config.yaml
image_size: 64
crop_scale_min: 1
residual_init: "zero_last"
optimizer: "muon"
muon_scale: "match_rms_adamw"
epochs: 16.7
Rows from block 2, named by matrix and row number. Each number is 128 + 24 x the weight over the matrix's rms, rounded and kept within 0 to 255. All counts start at 0.
# fc2: token-mixing MLP down (model.blocks.2.mixer.f.fc2.weight, 256x192), inputs 96-191
fc2.174 [131 146 106 159 154 136 118 116 125 115 106 102  91 169 127 163  96 111 170 118 113 126 111 171 142 178 112 153 128 106 111 111 128 133 113 147  71 144  99  85 119 144 130 155 139 107  97 143 161 157 120 115 151 154 124 152 162 124 119 162 103 118 103 140 130 101 158 117  87 115 118 129 135 103 147 102  65 117 149 118 175 129 104 121 111 174 156 114  92 123 135 136 153 119 117 123]
fc2.175 [106 119  86 134 157 150 168 148 114  95 111 129 129 120 149 128 123 116 101 141 114 135  89 145 124 144 168 125 130  85 111 134 138 155 113 132 122 123 155 106 157 132 111  98 112 128 144 132 130  85 165 135  92 144 141 131 131 133  89 111 108 149 137  81 140 115 114 116 119 116  98 127 155 154 120 151 130 152 123  85 146 127 143 124 100 105 120 134 118 106 159 158 144 119 154 149]
fc2.176 [ 91 108 145 128 110 134 140 125 124  97 100 141 159 120  85 125 149 136 126 109 113 134 148 114 119 114 143 146 140 119 159 130 131 172 125 151 120 165 136 140 103 118 165 104 136  98 104 150 138 133 141 136 102 127 142 143 126 162 138 118  80 130 148 104 143 127 134 111 116 147  89 104 117 111 146 109 114 114  97 104 170 114 118 100 118 132  88 156 129 123 144 122  99 157 142 128]
fc2.177 [145 152 127  84 129 144  71 125 125 135  82 140 155 147 129 117 105 137 137 141 117 163  99  95 118 136 154 175 147 131 154 179 113  88  91 114 123 137 124 169  98 130 147 127 144 130 198 144 109 123  78  97 164 114 120 167 108 163 183 117 137 153 111 131 128 152 111 150 117 135 150  89 149 137 135 115 154 136 118 102 132 124  93 102 104 116  82 106  99 130 128 128 168 175 151 149]
fc2.178 [134 109 111 137 142 137 135 137 118 121  90 147 115  98  98 149 143 126 100 135 138 112 136 111 138 130 110 123  99 143 135 159 144 132 126 128 122 149 152 121 113 135 123 124  96 106  94 161 113 140 169 141 133 156 154  95 101 125 130 123 103 118  79 133 183 111 146  85 117 109 105 124  95 158 132 149 104 147 133 103 141 126  93 135 140 148 135 133 111  95 153 118 112 107 127 114]
fc2.179 [100 147  99 143 102 130 127 108 134 141 118 140 110 119 141 120 126 153 123 132 138 145  89 144 133 167 140 173 128  94 126 123 144  90 110 139 144  65 150 132 126 144 160 130 167 103 133 111 116 127 116 118 113 144 143 116 133 144 166  93 135 126 125 124 129 111 155 131 139 127 106  98 104 132 124  94 148 112 110 126 117 117 128 116 145 182 112 104 111  94 150 116 162 168 111 104]
fc2.180 [135 168 141 156 125 119  97 142 149 139 157 125 104 136 108 121  93 123 107 123 152 120 114 186 101 155 104 162 130 130 164  89 106 101 144 101 151 132 100 128  96 125 112 142 116 153 116  93 123 134 135 157 145 151 107  96 130 149 158 120 163 137 133 150  98 140 142 120 113 106 126 181 138 148 122  88 113 118 126 107 107 146 154 107 149 163 126 154 148 131  96 147 144 141 121  62]
fc2.181 [121  97  77 127 124 123 106 148 145 141 190 101 100 125 108 175 101  77 112 108 121  87 124 151 117 130 108  98 164 120 111 104 135 121 142 133 142 131 117 125 167 153  73 137 190 150 152 131 112 102 111 147 107 145 162 121 114 125 201 139  88 128 126 140 150 152 156 146 106 198 157 165 150 140 141 112 118 136 127 124  96  72 108 145 156 144  75 136 161 118  94 117 126 174 136 140]
fc2.182 [102 143 196 131 133 179 135 120 162 154 105  73 134 106 116  90 110 125 130 154 121 168 139 100 137 128 193 135 137 135 116 130 134 135  73  96 101 148  84  78  90 117 230 161  89 116 111 136  93 149 126 135 126 152 134 138 198 142 169 148  85 123 105 110  81 141 125 125 104 153  92 107 127  75 127 103 144 121 167 135 175 241  59 123 134 201 144 128  53  81  83 139 135  98  83  90]
fc2.183 [159 161 124  61 142 117 110 124 124  99 113 145 115  59  93 119  86 120 159  66 134 127 140 124 118 126 115  48 111 103 213 151  99 138 133 102 135 113 127  77 197 135 125 107 116 138  39 141  56 154 143 103 114 124 123 140 158 113 159  83 145 169 107 155 130 169  36 110 131 152 117 105 160 123  95 158 135 193 165 156  48 153 227 133 140 209 154 128 102 115 140 143 135 103 188 130]
fc2.184 [153 179  87 117 142 128 114 112 188 146 171  88 138  88 120 108 120 145  96  70 120 138 151 126 120 148 163 105 140 125 127 118 161 202 112 107 205 179 131  97 161 117  97 200  86 120 104 105  78 168 107  83 125 134 121 114 124 193 159 108  98 132 140 121 161 119 150 173 165 154 127  77 105 151 124 164 104 185 143 110 166 113 108 146 136 136 152 129 109  58  98 110 134 131 179  83]
fc2.185 [ 88 115 154 145 196 162  96 136  37 121  79 155  96 147 165  82 150 118 150  89 115 166 101  75 145 116 106  75  98  83 198 164 107 163 150 152 160 175 109 150 172  61  83 117 114 144 124 197 159 143 103 123 118 183 106 166 163 132  92 106 122 109 133 135  84 101  94 118 110  95 110 170 139  95 160 148 135 168 137 171 128 177  80 136 142 126 112 125 131 101 143 137 108 133 130  84]
fc2.186 [139  98 132 145 117 132 181 104 140 156 122 136 141 115 114 112 143  96 163 149 173 122 114 114  98 142 115 170 162  98 139 187 187 141  57  89 119  87 113 133 149 115 115 162 158 173 131 119 105 227 149 156 100  90 110 150  90 112 119  96 127 169 161 111 189 111 165 162 151 150  85  62  98 105 176 115 135 137 113 100 106 130  97 132 152 112 117 101 125 136 118 154 138  90  87 121]
fc2.187 [143 136 119 162 156 145  73 100 142 134 103 163 140  97 124 135 161 137  96 117 103 150 145 146 155 103  83  81 134 131  62 116 131 106 105  92 137 156  94 126 120 117  75 150 129 131 125 142 124  70 124 127 150 147 112  94 115 145 133 101 100 106 120 101 108  92 160 132 138 154 157 133 158 127 107 137 108 136 155 148 127 135 111 164 160 141 118 117 125 101 131 127  87 102 149 154]
fc2.188 [119 125 158 130 165 116 144 121 111 134 129 109 121 111 130 134 134 137 131 111 157  98 156 115 122 119 139 160 142 127 119 147 114 166 115 132 149 139 126 120 151 155 123 113 127 114 155 118 130  88 141  97 121  96 123 120 141 141 157  61 124 118 101 127 120 130 139 115 137 141 104  92 109 106 125 123 138 135 140 129 147 122  99 160 135 127  94 115 129 125 147 100 136 122 151 171]
fc2.189 [161  97 124 140 122 103 142 134 135  70 155 116 105 140 113 115 118 137 125 128 124  93 106 131 163 104  82 138 140 151 123 117 154 152 138 125 112 148 124 124 130 134 118 126 113 122 131 121 125 126 138 158 136 151 132  90 102 142 124 152 151 133 113 142 133 147 119 116 137 101 157 130 136 123 119 118 131 146 159  97 151 149 183 111 177 140 107 104 135 106 137 120 140 141 179  82]
fc2.190 [124 110 145 109  92 126 126 125 153 154 144 148 155 146 155  98 115 180 109 165 126  73  71 126  87 138 117 119 132 153 123 137 145 123 100 179  83 168 115  91 150 185 173 180 115 141  95 114 170 106 144 161 178 119 113 154 150 143 145 139 140 116 144 158 141 130 159  98 122  97 108 139 182 124 137 108 121 145  98 123 120 131 171 147 163 135 135 154 106 138 140 104 141 126 126 117]
fc2.191 [117 136 133 130 120 112 127 139 140 135 113 148 134 148 115 142  88 101 140 118 137 191 165 137 121 142 115 102 156 131 139 125 107 101 124 146 118 117 124 122 156 132 147 114 108 105 129 113 145 135 123 107 148 163 104 135 125 110 107 127 138 126 119 140 155 150 120 128 126  99 141 137 130 114 141 115 134 145 131 140 125 126 115 141 141 124 130 144 152 127 105 122 160 136 142 113]
fc2.192 [146 135  92 129 127 179 131 152 106 142 114 114 141 118 123 112 129 163 147  96 126 129 143 103 136 146 143 141  88 119 110 150 144 113 117 121 137 101 153 169 121 121 113 155 127 146 137 158 139 169 126 100 128 136 133 131 115 128 146 115 121 131 118 110 118 141 103 148 140 125 127 112 169 151 117 201 116 142 121 127  89 123 133 140 126 113 115 150 146 118 112 105 142 117 116 127]
fc2.193 [137 131 136 127 149 150 152 122 125 148 112 103 123 127 115 150 157 126  99 149 188 120  94  78 150 124 122 116 122 119  89  86 124 134 115 142 118  88 144 118 101 100 149 114 147 123 133 141 154 146 166 137 130 162 149  88 130 185 136 103 112 159 129 106 152 189 159  66 136 116  95 137 101 102 108 141 102 130 129 109 106 146 128  96 109 113 150 106  74 118 133 147 120 175 152 129]
fc2.194 [128 143 135 121 127 136 168 152 151 117 110 159 156 156 131 167 126 144 146 123 130 162 123 133 142 118 132 123 107 117 138 136 110 115 141 124 149 129 165 122 109 157 124 152 150 108 117 175 102 142 126  92  79 102 103 133 126 176 138 158 122 137 135 115 117 128 114 133 131 166 137 152 141  94  76  90  78 132 131 107 124 146 118 133  66 161 136 129 127 133 133 104 134 100 116 119]
fc2.195 [142  96 128 116 169 116 132 127 137 148 133 118 120 138 155 200 114 104 145  98 154 131 143  97 137 174 164 124 118 142 130 141 157 119 159 127 121  92 133 103 107 124 115 128 137 115 118 140 141 171 117 146 117 118 100 126 117  61 104 127 101 116 102 139 136 172 139 105 119 123 124 153 123 133 119 117 149 149 157 168 175 130 112 118 143 141 116 115 117 117 152 133 136 116 126 142]
fc2.196 [143 157 144 123 116 132 153 138 145 168 128 101 114 109 116 136 152 138 154  99 121 155 128 118 125 152 122  97 166  80 125 140 141  97 153 149 131 150 125 171 109 113 109 136 141 149 122 139  97 135 122  89  94 138 133 148 146 131 133 133  98  89 107 136 120 136 141 133 123 126 133 126 165 110 176 160  70 118 112 109 153 163  82 134  72 158 102 146 142 123 108 130 144 119 127 103]
fc2.197 [158 162 128 150 155 121  98 107 131 142 158 128 162 124 130  86 142 150  83 130  93  83 162 148 127 148 124 116 160 128 109 125  70 122 138 129 142 132 128  92 149 142 124 133 151 146 122 149 121 158 118 162 118 125 107 110 126 115 111 113 126 105 163 162 155 123 158 138 131 122 131 127 101 131 144  76 140 121 117 117 137 137 128 110 165 130 125 145  95 139 129 134 110 142 110 109]
fc2.198 [132 122 136 115 117 135 174 135 127 122 117 114  34 135  87 121 139  82 127 120 152 150 140 157 134 114 157 145 167 132 118 146  57  61  78 157 100 111 121  97 140 138 172  86 124 119 153 126 159 135 137 113 144 133 113 104 157 140 152 145 132 152  85 114 115  73 120  93 133 138  73 172 193 156 140 130 164  59 103 148 137 141 153  83 107 135 136 106 158 104 158 173 153 144 104 142]
fc2.199 [112 131 163 106 156  94 127 114 121 101 110 111  55 150 163 131 114 115 133  97 114 122 191 115  94 110 123  84 112 121 120 151 137 105 158  76 171  98 123 139 213 102 115 143 116 152 139 177 107 131 186 104  48 113  98  86 153 136  63 112 130 146 136 175 149 150 118 101 116 118 183 115 156 115  81 124 135 144 105 129 104  85 212 121  90 192  68 122 121 151 124 110 172 154 128 205]
fc2.200 [ 94 143 106 133  93 133  99 113 211 135 137 131  94  97  95 123 137 158 113 161 113 132 147 133  98 183 159 141 144 109 125 117 171  89 127 136 162 149 119 107 148 106 109 154 148 139 151  95  94 135 145  90 162 118 134 106 162 116 121 121 129 143 120 109 144  74 129 142  98 131 150  69 126  94  90 100 157  97 102 127 112 131 157 106  81 103 157 116 157 117  97 138 116 170 161 154]
fc2.201 [151 123 137 116 113 153 121 169  57  60 130 118 142 130 151 113 186  90 110 139 151 128 150 134 100 146 129  94 120 161  64 127 143 122 128  91  46 104 110 123  98 145 168 120 122 129 128 118 109 130 133 136  99 120 136 145 109 118 130 126 150 120  91 133 110 151 148 137 113 138 112 151 154 105 161 137 175 156 122  76 109 111  92 117 161 159 101 163 113 135 116 129 140 138 157 137]
fc2.202 [105 121 139 179  90 146 112 110  89 136 111 116 116 133 151 129 156 149  88 105 115 124 148 140 135 121 154 106  80 105 105 137 132 141 117 144 124 169 121 107 130 119 117 137 131 129 152 124 109 116 146 126 116 139 136 104 139 134 126 119 135 100 120 122 113 118 117 106 113 146 141 102 136 125 126 122 123 107 120 121 153 128 128 143 113 168 136 142 180 146 120 119 119 157 124 139]
fc2.203 [135 116 152 134 129 136 123 109 116 131 123 117 131 107 120 108 121 108 143 145  65 121 134  91 128 162 117  89 134 126 111 116 130 150 137  93 152 135 132 164 158 130  92  96 105 135 129 168 115 138 125 139 124 148 127 103  95 118 126 140 142 144 115 138  97 122 104 154 131 122 124  96 141 145  87 100 130 162 101 141  96 113 112 121 133 121 143  93 135 123 119 125 120 138 134 112]
fc2.204 [117  94 146 119 135 125 123 115 131 158 105 101 133 149 116 129 128 101 125 117 138 149 126 126 100 123 122 127 136 122 110 142 121 111 124 116 160 121 119 149 123 101 115 118 101 138 150 121 117 148  97 111 110 110 143 112 107 132 138 137 137 112  71 106 120 119 103 118 152 131 132 140 148 121  87 141 149 119 155 150 124 113 134 148 135 157 134 144 136  93 127 118 159 118 137 112]
fc2.205 [148 112 120 121 150 121  94 128 127 131 145  70  99 120  86 166 146 108 103 127 146 112 151 115 157 146 145 135 103 169 138  84 121 173 148 117 134 133 108 137 135 141 133 152  84 127 177 120 153 136  95 142  91 109 136 117 143 120 131 155 118 149 100 133  91 150 106 131  95  98 120  95 122 120 137 135 121 127  96  93 161 159 136 149 145 105 172 140 114 108 142 113 156 109 104  95]
fc2.206 [ 72  99 124  96 120 106 143 119 105 139 120 111 190 127 102 122 109 118 142 157 109 174 126 145 118  88 109 125 108 196 152 133 121 103 101 164 141 131 125 102 122 145  99 114 156 174 121 119 136 116 144 174 105 147 112 132 132 156 139 124 110 126 167 116 123  83 149 146 143  96 109 140 126 131 107 112 161 133 110 139 126 131  68 113 142 151 113 146  98  73 118 102  86 121  90 148]
fc2.207 [101 131 119 136 129 144 104 125 140 115 124 138 143 123 127 108 153 147 136 155 124 132  89 148 129 155 139 114 152 126 146 132 135 119 108 168 128 107 139 118 127 101 114 110 124 127 145 116 116 124  92 120 144 119 154 125 102 137 164 129 124 127 138  72 131 136 124 126 166 136 125 119 151 112 152  95 120 160 124 105 139 143  78 126 148 155  80 101 156 131  93 127 119 130 128 106]
fc2.208 [116  91  83 141 137 114 115 117 122 110 131 134 124 106 134 130 103 176 127 128 136 161 172 111 141 118 131 103  79 101 120 151 156 147 120 149 130 125 109 148 129 140 158 102 131 110 130 115 124 131 164 131 121 158 160 129  99 113 127 108 116 124 107 121 155 124 146  99  84  94  81 132 136 136 142 147 159 118 138 112 126 146 160 121 178 123 125 151 144 136 128 127 146  97 122 160]
fc2.209 [115 151 112 139 119 138  88 101 126 136 140 115 141 143 173 139 151 130 107 138 115 140 155 113 157 138 114 123 147 130 108 167 106 140 138 114 106 100 150 208 145 148 116  52  87  89 101 126 138 122 140 108 123 198  83 105 118 126  82  82 132 158  94 114 119 172 147 160 131  92 166 131 118 106 152 125 107 105 154 144 131 163 116 131 130  80 131 159 113 137 149  83 106 121 150 102]
fc2.210 [140 116 115 106 110 155 136 144 128 113 111 138 111 121 129 175 130 149 111  81  82 158 116 137 138 167  94 124 142 109 134 170 101 128  73 125 150 116 153 153 137 133 130 159 139 136 102 143 136 122 133  77 152 123 135 114 149 153 116 119 145 108 161 135 109 137 108 146 137 122 175 112 164 169 135 127  94 136 115 124 155 137 126 114 121 142 118  98 143 146 135 153  99 139 114 117]
fc2.211 [101 127 127 177 115 145 129 122  93 128 134 118 131 131 144  93 153 140 142 100 123 159 144 106 114 111 139 125 140 114 139 112 154 138 142 147 141 178 118 137 173  52 124  98 114 138 118 135 115 150 112  98 162 120 113 155 153  91 115 100 133 148 140 141 113 101  99 126 124 152 109 149 113 117 126 140 125 129  97 147 121 121 153 130 122  79 128 140 121 139 139  72 115 130 178 136]
fc2.212 [137 119 135 132 150 116 148 128 105 136 138 147 130 145 124  92 133 154 141 117 110 136 118 135 133 132 133 116 115 112 117 115 115 146 124 156 110 114 145 134 139 120 141 122 104 135 113 120 142 157 141 132 116 131 113 155 110 121 135 128 108 136 102 138 115 143 141 119 117 107 138 119 143 155 146 131 115 137 120 113 128 134 108 115 113 124 132 127 103 107 119 146 139 115 155 129]
fc2.213 [123 122 125 126 101 148 113 124 133 144 136 116 132 151 156 104 154 146 112 129 143 114 120  84 123 146 164 137 130 133 110 125 123 168 118 102 106 157 146 123 114 127 108 159 146 148 126 120 109 129 154 145 104 123 102 114 120 127 124 148  85 179 115 145 149 147 155 147 104 125 130 108 155 110 109 125 134 106 136 161 118 154 127 137 146 167 144 135 131 121 134 102 160 134 106 119]
fc2.214 [122  81 116 121 128 113 110 101 126 150 118 149 115 100 123 130  87 113 128 142 111 109 173 124  90 156 117 152 167 134 140 127 117 140 146 120 135  99 152 142 116 142 156  91 116 136 125 125 123  96 103 137 120 151 122 125 119 137 119 129 110 135 123 142 117  83 165 137 128 124 166 111 108 138 147 157 124 131 154 161  96 138 138 118 109  80 142 107 118 147 123 120 124 110 134 119]
fc2.215 [160 133 131 164 135  53 118 151 121 129 104 153  79 139 141 169 172 130 121 134  99  66 178 128 146 173 136 107 142 144 160  97 131 120 137  91 159 118  79 138 180 120 121 118 192 129 144 160 149 147 130  81 131 111  96 108 136 118 107 109 133  90 123 167 121 136 148 128 123 155 120 133 144 148 165 112 129 136 157 116 123  86 202  88 118 113 128 103 113 151 146  98 128 122 144 186]
fc2.216 [137 118 164 120 120  99  91 130 146  85 175 111 107 116 173  91 125 146 129 115 119 107 114 136 100 149 136  92 165 151 144 107 118 113 112 136 175 149 174 136 114 176 138 124 119 120 126 121 131  96 194  98 145 140 105 108 114 108 136 148 126 136 138 110 137  95 137 114 131 139 116 119 135 137 110 141 127 133 143 116 123 109 115 123 104 107 114 114 169 112 132 145 155 146 114 132]
fc2.217 [120 119 107 114 148 100 121 135 111 159 113 112 149 125 125 134 107 127 157 109 124 141 134 133 115 104 105 143 139 116 148 115 142 120 114 118 123 137 126 133 156 137 144 111 104 122 109 136 129 136 126 121 139 114 134 141 123 105 131 153 116  98 110 128 111 110 136 144 141 122 166 143 123 149 159 128  99 147 140 116 109 121 118 127 116  82 144 139 134 122 149 122 138 116 160 132]
fc2.218 [ 98 123 124 158 139 115 136 116 138 101 116 129 130 125 139 147  99 125 140 131 124 109 154 138  85  92 155  77 111 120 170 115 150  86 176 137 176  83 139 106 120  86 149 125 148 144 120 114 112 106 127 128 126  90 106 130 139 135 143 111 141 146 144 124 102 143 103 119 156 141 111 116  83 155 118 118  95 139 146 142 142 129 135  96 121  96 138 149 145 150 129 111  98  93 135 122]
fc2.219 [140 119 133 142 114 168 140 132  67 115 121 112 126 123 145 137 139 122 110 163 141 149 110 130 144 127 126  98 123 107 164 103 155 126 155 130 125 116 154 127 145 119 141 138  96 129  73 156 141 127 155 122 113 150 190 130 126 144  83 124 129 119 116 109 145 126 114 154 122 146 141 123 125 124 108 120 148 124 151 142  96 116 135 129 142 149 108  88 103 105 116 137 131 117 133 103]
fc2.220 [ 91 109 116 142 117 148 149 130 148 119 116 153 102 101 112 129 132 146 143 138 111 112 148 113 103 117 142 143 147 125 130 132 129 118 150 118 158 133 120 108 137 134 130 132 108 122 106 139 128 121 127 131 126  92 150 162 136 117 146 143 141 128 147 155 124 117 104 147 101 167 102 152 111 125 135  98 110 100 151 130 119 112 146 120 135 109 119 126  99 126 129 115 124 196 139  95]
fc2.221 [122 139 132 130 113 110 136 144 105 101 158 125  97 117 103 125 112 126 155 118 129 141 121 150  91 140 132 146 131 154 149  99 147 117 113 172 187 157 101 112  81 141 118 105 123 138 143 137 129 100 146 132 121 117 122 156 125 128 161 141 135 107 139 127 125 151 127 137 151 154 161 128 107 100 130 138 135 148 112  98 130 156 123 151 113 139 119 138 161 143 137 126 101 127 121 102]
fc2.222 [ 74 157 115 142 165 118 142  83 135 109 156 149 120 153  78 171 177 130 134 136 126 140  81 136 117 104 159 122 104 115 118 117 122 140 115 176 146 171 168 121 144 128 105  89 150 154 112 134 120 152 152 112 174 158 146 147 121 116  95 176  98 120 178 137 116 129 118 141 156  93 132 142 147 100  84 171  82 177  90  94 150 122  89 145 141 176 196 116  91 155 180  96 107 120 107 154]
fc2.223 [ 96 147 139 153 113 123 132  99 129  97 167 139 137 131 109 150 107 123 116 150 139 160 135 127 135 149 131 133 131 115 141 108 103 107 122 155 168 183 139 122 128  96  97 146 109 130  91 105 135 183 130  68 105  95 102 133 124 105 128 136  73 120 125 138  82 123  85 122 135 101 130  86 122 116 117 132 128 109 121 154 160 145  97 157 105 143 105 151 155 115 132 115  75 139 110 133]
fc2.224 [ 97  97 112 122 129 157 101 134 102 137 131 116 115 130 128 126 110 121 132  98 131 137 115 138 138 136 145 128 102 143 108 130 134 115 121 131 126 104 165 147 133 128 147 123  89 135 151 121 135 158 164 105 135  95 132 144  96 106 143 130 123 136 120  97 135 117 137 104 149 134 144 128 109 135 118 153 179 101 192 128 131 129 117 112 101 120 127 136 108 103 133 128 120 147 148 152]
fc2.225 [109  88 108 153 135 148 115 124 154 121 137 136 110 140 118 138 149 130 122  85 132 141 115  80 114 118 146 152 131 115 106 156 124 159 128 117 114 119  83 165 135 133 133 146 136 121  80 111 133 139 126 140 132 105 130 118 138 117 132 151 111 152 119 116 139  99 112 133 116 162 127 121 119 124 110 138 164 116 137 115 179 111 135 185 170 146 102 122  90  97 142 115 114 116 110 137]
fc2.226 [126 118 109 111 140 134 131 115 130 150 128 176 149 120 101 149 148 136 105 114 136 133 166 141 156 121  99 112 128 142  84  93 129 101 120 134 107 133 160 169 140  97 168 144 168  98  99 162 157 113 117 150 152 145 128 151  74 102 102 121  93 159 190 136 117 120 137  81 102 151 145 116 121 143 138 158 161 162 127 135 115 152 144 116 129 120 119 128 137 126 122 129 160 134 104 159]
fc2.227 [131 132 109 138  96 105 123 127 108 141 110 137 140 141 119 165 132 105 118 127 121 123 167 101 140 140 139  98 123 134 133 120 145 156 141 150 142 142 126 155 166 156 117 142 105 108 139 122 139 139 154 142 138 121 116 142 142 117  84 117 149 136 134 116 136 156 109 143  82  91 113 136 147 131 148 136 129 137 132 144 132 125 109 111 168 132 106 113 146 152 146 153 148 133 116  93]
fc2.228 [ 74 158 103 181 124 156 143 113 120 133 120 145 165 110 184 169 133 123 137  95  91 132 144 144 108 149 151 120  91 160 109 119 112 135 164 109 111 136 131 115 127 155 100 144 128 143 119 100 117 132 163 113 158 160 130 138  61 109 150 114 107 120 145 105 181 177 124 176  82  93 152 131  98 112 107 179 129 115 167 114 144 104  93 136 148 129 165 113 149  92 146 104 124 155 107 107]
fc2.229 [149 135 134 130 121 122 118 101 142  98 140 140 114 117 183 133 162 102 144 126 141 123 109 117 101 116 146 159 114 154 141 106 123 103 131 130 120 133 117 128 147 140 137 152 108 122 123 109  78 128 120 144 101 152 119 117 138 141 136 144 170 117 147 141 115 168  82 109 139 111 150 140 121 131 173 130 148 119 163  93 152  88 148  81 146 101 118  99 154 124 115 130 130 114 172 115]
fc2.230 [117 123 161 132  91 109 131 162 121 135 147 128 120 130  93 127 103 153 134 103 117 144 121 112 122 174 102 140 111 138 128 106 116 127 116  63 171 130 140 126  95 129 181 135 115 115 130 128 111 125 102 137 151 110 108 135 122 167 168 155 130 114 166 169 133 136 114  88 135 156 154 104 106 111 119 118 123 115  88 132 124 134 119  99 118 142 132 186  99 121 128 147 129 129 124 122]
fc2.231 [ 92 110 123 110 126 176 119 123 127 141 126 147 100 122 129 119 174 141 136 130 141 116 121 129 114 140 155 119 150 140 138 150  97 122 137 123 131 144 104 165 135 128 121 131 140  85 131 160 151 120 124 113 141 114 120 110 116  96  95 153  94 157 107 127 111 132 157 148 147 114 116 128 141  83 105  95 122 111 140 136 142 154 123 139 133 139 129 155 109 129 143 118 126 126 125 132]
fc2.232 [114 143 134 104 154 125 174 139 158  85 121 123 114 150 114 124 139 120 146 117 127 120 111  86 160  90 122 122  79 131 130 129  96 118 142 136 169 110 160 135 125 123 176 106 139  71 134  80 139 110 150 142 113 115  95 152 127 107 151 136 107 124 118 123 147 111  91  69  93 128 106 122 121 123 157 133 126 163 130 143  82 107 101  99 105 117 127 132 151 127 177 156 141 131 125 100]
fc2.233 [115 145 144 135 123 125 117 110 104 146 168 151 116 109 126 150 110 161 138 124 150 136 137 123 127  59  76 107 120 120 161  95 135 157 150 142 132 123 122 154 120 135 146 101 106 104 139 118 149 121 153 138 105 149 160 113 158 151 102 136 120 125 132 112 108 131 107  96 144 150 146 149 113 112 109 135  91 136 165  92 101 138 119 114 130 114 118 153 126 127 158  91 124 128 138 109]
fc2.234 [ 91 112 112 172 144 126 108 141 117 119 117 124 140 127 133 134 150 156 124 125 116 124 128 106 100 128 110 111 128 139 134 134 147 117 103 125 137 114 127  92 112 110 115 130 136  79  96 122 181 122 143 120 134  96 141 145 133 149 140 127 106 143 131 132 107 135 126 156 124 116 140 100 130 123 129 117 130 142 119  97 145 127 122  95 118 130 138 134 128 111 101 132 144 137 131 120]
fc2.235 [111 129 131 151 114 131 136 150 103 141 141 134 125 117 110 147 136 111 103 164 113 104 124 105 117 142 145 139 137 107 138 124 119 130 146 114 141 133 138 122 157 106 128 122 114  96 137 139 138 142 137  91 137 135 155 132 122 126 105 131 109 137 138 126 117 143 142 129 137 134 125 104 135 148 144 144 120 115 156 123 118 105 113 121 132 104 119 128 118 119 131 136 105 158 124 158]
fc2.236 [157 135 132 128 156 127 138 103 106 148 120 136 134 119 125 161 126 127 163 120 140 130 143 120 121  96 106 147 124 165  88 134 159 122 134 135 120 121 120 152 133 119 139 115 136 106 136 152 178 151 117 124 143  97 131 136 119  79 132 125 123 153 116 105 130 116 125 130 126 129 124 103 114 139 140 118 164 167 129 162 133 110 146 108 119 122 119 124 128 143  99 125 158 138 117 114]
fc2.237 [121 101 121 108  91 111 158 145 132  97 129 130 120 122  66 128 129 122 107 145  89 177 187 119 153 118 113 138 140 119 133  80 180 152 150 112 156 155 117 114 143 152 154 120 137 114 108 128 130 166 103 132 134 147 113 142 120 184 147 147 107 106 116 108 130 126 142 124 168 129 132 129 121 138  99 145  88 133 101 122 124 146 137 144  85 119 112 146 183 135 153 110  78 132 130 142]
fc2.238 [143 147 132 126 167 144  96 110  66 119 136 120 158 104 104 158 109 114 122 137 104 150 150 143 111 148 134 133 126 135 145 122 131 158 154 133 102 147 114 149 149 118 122 121 100  98 114 147 141 142 104 161 115 144 182  99 157  81 179 138  87 103 124  87 144 139 110 118 130 109 104 125 134 118 122 145 187 149  89 145 186 142 119 141 167 115 114 155  95 108 171 123  85 172 132 113]
fc2.239 [110 115 120 112 139 146 131 141 135 131 152 147 142 161 118 142 137 132 152 104 123 123 120  75 143 105 136 138 129  90 110 164 118 177 122 128 151 159 135 148 137 108 106 130 133 130 142 129 122 138 126 131 104 105 108 121  98 137 131  97 126 139 116 147 139 112  84  94 119 118 121 137 155 168 132 130 141 126 135 124  75 144 119 119 163 134  89 114 112 150 139 107 120 107 156 139]
fc2.240 [112 126 142 131 110 132  98 104 187 136  98 151 127 117 119 125 132 124 147 121 131 128 108 136 137  93 120 153 152  93 110 137 109 160 146 139 147 163 151 114 117 186 148 133  79  94 123 150  95 117 111 110 121 103 190 120 121 150 120 114 149 153 141  92 142 148 134 144 141 110 141 118 184 114 124 169  70 132 101 109 127  70 118 119 129 183  89 147 122 113 125 151 123 108 106 108]
fc2.241 [136 148 119 105 176 159 100  91 119  93  84 132 154 139 156 110 141 161 121 108 111 151 126  86 128 167 123 142 113 145 117 124 138 115 159 101  91 126 141  71 129 148 120 134  86 107 144 134 148 127 109 131 117 107 139 159  96 137 119 158 140 148 120 134 134 167 145 157 121 105  99 122 121 142 129 150 150 152 131 140 157 112  90 168 143 147 156  93 105 128 167 111 136  82  93  90]
fc2.242 [140 111 136 117 164 173 137 128 137 145 110 138 151 112 144 102 133 118 130 139 168 130 107 136  97 119 157 131 127 125 117 106 107 136 142 116 137 102 161 115 134 144 157 143 146 148 105 140 143 153 140 128 117 120 137 134 151 143 143 129 138 141 151 138 116 127 117 134 147 120 104 123 124 132 137 137 128 128 124 118 135 137 136 119 144 170 138 125 119  96 119 123 101 141 162 137]
fc2.243 [119 122 131 141 120 107 139 118 126 104 130 113 131 144 162 156 100 127 109 102 111 123  55 130  91 168  93 122 161 108 144 112 180 132 154 127 109 134 118 121 116 137 106 126 142 129 110 101  94 120 171 101 102 145 137 142  95 196 157 119 145 125 111 115 128  95 128 115 144 135 113 160 112 120 155 160  74 130 124 144 130 129 178  89  96 175 165  79  96 105 181 132 185 128 129 133]
fc2.244 [134 155 125 115 148 145  98 146 165 102 157 150 133 108 116 103 103 103 153 122 176  88 123 128 157 113 157 105 140 124 106 143 113 100 168 161 112 148 110 151 137 112 113 190 160  86 110 125 125  93 157 131 106 179 142 130 127 103 120 142 121 120 145 152 145 144 140 139 119 101 133 150 128 137 115  91 158 100 123 124 131 120 135 142 197 112 148 122 119 112 127 129 137 153 142 138]
fc2.245 [ 89 139 172 124 128 144 200 126  89 113 107  74  89 110 139 137 137 146 143 138 129 161 152 173 176 107 118 126 129 113 106 132 137  96 140 143  85 187 139 150 110 144 140 120 137 134 126 148 134 144 126 138 135 117 136 119 123 177  91 100  95 152 111 114 155 149 128 107 124 130  94 162 172 142 161 125 147 102 120 119 152 142 123 170 121 136 166 144  81 146  96 126 125 160 124 117]